config.yaml
model: "spectrogram flow-matching model"
activation: "leaky_relu"
beta2: 0.95
eps: 1e-08
lr_schedule: "poly"
weight_decay: 0.09
Rows from block 4 of a small spectrogram flow-matching model, named by matrix and row number. Rows with one number belong to one channel. Each number is 500 + 25 x the weight over its row's rms, rounded and kept within 0 to 999. All counts start at 0. Numbers have three digits each. After the name is the row's rms in percent of the matrix's.
After each channel's rows are labels from the 100 clips, of 14848 (inputs lightly noised), where the channel reaches its highest value: "strongest on" is what is common among them. Only what is clearly more common there than usual is listed. The data: simulated sounds of rotating machines with and without faults. In brackets: how many of the 100, against the usual share in percent.
# convs0: first 3x3 conv (model.enc.2.0.convs.0.weight, 96x96x3x3, each kernel summed), inputs 0-95
# convs1: second 3x3 conv (model.enc.2.0.convs.1.weight, 96x96x3x3, transposed, each kernel summed), outputs 0-95

convs0.79 121:462477467526506475491442476461503514527514489558543530488506540503489467496496538529498519490512469480488503517502473498470488486550511496483495468459510507496481487512484512521508435498538476533466495476458461529522512503580516515541491531498498501511488485518502499510493500514481490520
convs1.79 132:511522501511491526520547494528550513485470488531504516495495543496514515517499509485500495524476512521572491461510501526518489500532516526512508556522450537528517504501485536502553521498518526506519461524493533475534545481446476505546502482507504483483467499542498482510546495505487495527
strongest on: speed: slow (69 vs 33.7); gearbox (54 vs 12.3)

convs0.84 084:528449504500487522473541482512539519484545503504503495517547497486494544492532494520514476490538484539498496459520470470481446491461505440481513500502515510488540511484505508504505503531512477494515517491444484510479492522499511513475484420502483483466444497525492483498508460523523516504
convs1.84 118:469486487488511499493505487518500499491477461492460497455485498474540494493466534472498460435500483495504458515517509504532498513491554486496499514481486512446487429534478521516487540478441504493475456506466484499500488468497493479525525507531504491494506538470504453496479518460514518522
strongest on: speed: slow (92 vs 33.7); conveyor (83 vs 12.7); reverberation (72 vs 35.7); text has "room" (72 vs 35.7)

convs0.60 077:521491480502459513484542507506527537508523514470461477526491400488478515526508491488474475459496511522480471499521521461495473520489476502522480498511500544520472504484485444499490541509490515470544466493519493487483471489509522521494501506530507483466471536500505507505472522513510560469
convs1.60 063:492510488534504541498507483521493536472463499493494500467484542464523530505503475477487492526489519489512441486462543524509479497462480499522491508501522455477551469463480516522519468526514486501521536478479500505507513469461510518448492467517527491515517559473482506493497448501533456497
strongest on: rattle (45 vs 13.6); piston engine (30 vs 12.8)

convs0.50 178:511464543537484513466504532507490542509508508494496480471464489512514517507513468552492464522497502524476470489518505490500484508536446496527485572472555495494510533517497514493506521515503443497523537475493542556488527520474501535500507506490493487493488517516499492511519468518496519431
convs1.50 117:469532473481517505518461500511497481508488508508505479522517455471483510462491508483487527471508477428486534522468494503518533494502541483469474475500505512509500461496476487470512461476487492446447462500498474518480481500534522546518512493511522493471529469507544541507470514496499494565
strongest on: speed: slow (75 vs 33.7); conveyor (69 vs 12.7)

convs0.53 085:495502511526479505507571441510481476470448452466484441469467462503431458511481487451493487513483476499467506496495552528495515499504493499478480475506473497490524521510502508471454498510459487495495477520491495506496482512521466503546501511494509493541488490485480514473497504494467488503
convs1.53 141:470492511472497486502481538465503495535514514494534479522544480506492510469481524570476484511481503523469507514501507534484471502488476506487511500526535524478466529522468540490535543476534484478537492507477516511500534478510508524481522504499557498461498532454483456493507534494544488450
strongest on: gearbox (60 vs 12.3); clipping (47 vs 7.8); text has "clipped" (47 vs 7.8); thin (high-pass) (30 vs 12.2)

convs0.29 163:503503498493502517528485536501450503519478477486537487520508498489489524502474470523495533490451511507487546509553482473497396501531451504504469546508526513448496528508491509465511490467544513497500504498492509512504537470465477499515498517508494499503536524488477528480512522530471483484
convs1.29 093:467493478487463494486476509502485487542529518527481528468518445531507514482528499499506456489480515483469498460492505505501549502460557491492527453510502506535485439493520516485513491521496502444492500520504517472525463501547511500536482481509507516495503501548501467520453510499518507555
strongest on: conveyor (65 vs 12.7); speeding up (61 vs 33.6); muffled (low-pass) (47 vs 11.7)

convs0.13 093:490505518496507495490498524486483499502504516485495486510507494503486528469506463475502488463541533497504501465466490501494510477493478532494474500429523502491510465518444497490483465457499506518486521480509528543492478455521478487506499450504518493525449454538481485486464486489492405528
convs1.13 092:519466504514515517504464554508496527513511503468486515504511534504475525488485547479512496488533517519528497507511518448513489529544516483546460472515494534515453534497557499517523508478484541540486487580500529511497515492519493528491488513499504486513492538440491478479520501501499534510
strongest on: thin (high-pass) (46 vs 12.2); gearbox (46 vs 12.3)

convs0.20 111:504502515505483506486463476465519484492442485527462499495518443476452531495521468491486514476507479449446559461492479495431524484477498483494524454502501501486507499492489519510484491469487471529461495489507507514456549511483506502492513510483464492527511509520492544507496525497492460483
convs1.20 095:464506487502499537479496547531454500546505484460510510441496513481517480471526530490514473455484509522492518513488501478505456490490535476515456509446499480483490538502517504519555476501514469516553505507507488523540500466523493503515490499486503502507490492480521507484468504542492445557
strongest on: gearbox (54 vs 12.3)

convs0.19 096:505525470510511487508465485508513510515490476493508525505519486493481462501498492487503490426501477455482504474557474449495517510528459499489499531427471468548537476509458455491508499501496529499462480491512504534494498450497472474461508529505489507522523520533487526536477488521489489499
convs1.19 095:507485515499504538482522496506506526501479525552504518496533540468513531502499511540487486465478515538526478526491525510493543472467489491476435464505493520496455475488520488481505512499491544466451510508522455493484502517494467508487513487489478501501460483472561476471489441507499486547
strongest on: speed: slow (61 vs 33.7); compressor (48 vs 12.3); rattle (37 vs 13.6)

convs0.22 109:480501487484500462514499502479506488503497510499484459520505471461483505475548499495517513518523519494470493488543489455473450503507475456481481541504535524472539487563508488515464498520491475514483498443476505483489527478519487479487477516484443457469475514454475484490511493545485492453
convs1.22 119:533502493459511516466469502520524528499473488487495547493530543503525526512462453474498481558493506486509495556492482495518546459505483504482501505512507521488501509517520490505450503493490529488470520566485467493556485510491498469525506489490448508468510518518505485478447512508537518527
strongest on: conveyor (98 vs 12.7); speed: slow (95 vs 33.7); reverberation (62 vs 35.7); text has "room" (62 vs 35.7)

convs0.18 088:518517487513488499504516450499514506473497509487493512502480539481515451485512431509470498473418511494491482478520497489504466511468461519499528482484498483450489467503490477462524490502431484479505443513413481490480493492523491487509504487475495496529488503492520481510494530489500490508
convs1.18 103:523504546496482491498481540485495468551495483450496508504517462489513525493486533512507511467537513515468513521475507497519501488538553509518479505521541478472491531528563497497492510496533526538491480491506549542478547491515476488540496492488531502502541507564509498514481515530528470491
strongest on: thin (high-pass) (87 vs 12.2); fan (47 vs 12.6); pump (39 vs 12.3)

convs0.14 083:481485477490490482484528518453495482470512503545533474501494508511517512502527518535493498503488474454472497479533527501470476495521458410473525505469515489515511482475476474470460521547495496478495513516505491501478525529462514489517480512492476491530553480463524496459509479520503478447
convs1.14 113:495519494507514492513488498502488493505488474464524440474535477510532510479444505491470497472507507471542515487508519493539518520499502461506503508508470520501531473500485540484503460482495514489406517442510482488422516491442485513484518487503487501502524524469484525504515500507503529514
strongest on: state: faulty (100 vs 55.1); bearing knock (64 vs 13.7); rattle (44 vs 13.6); machine: conveyor (35 vs 12.7)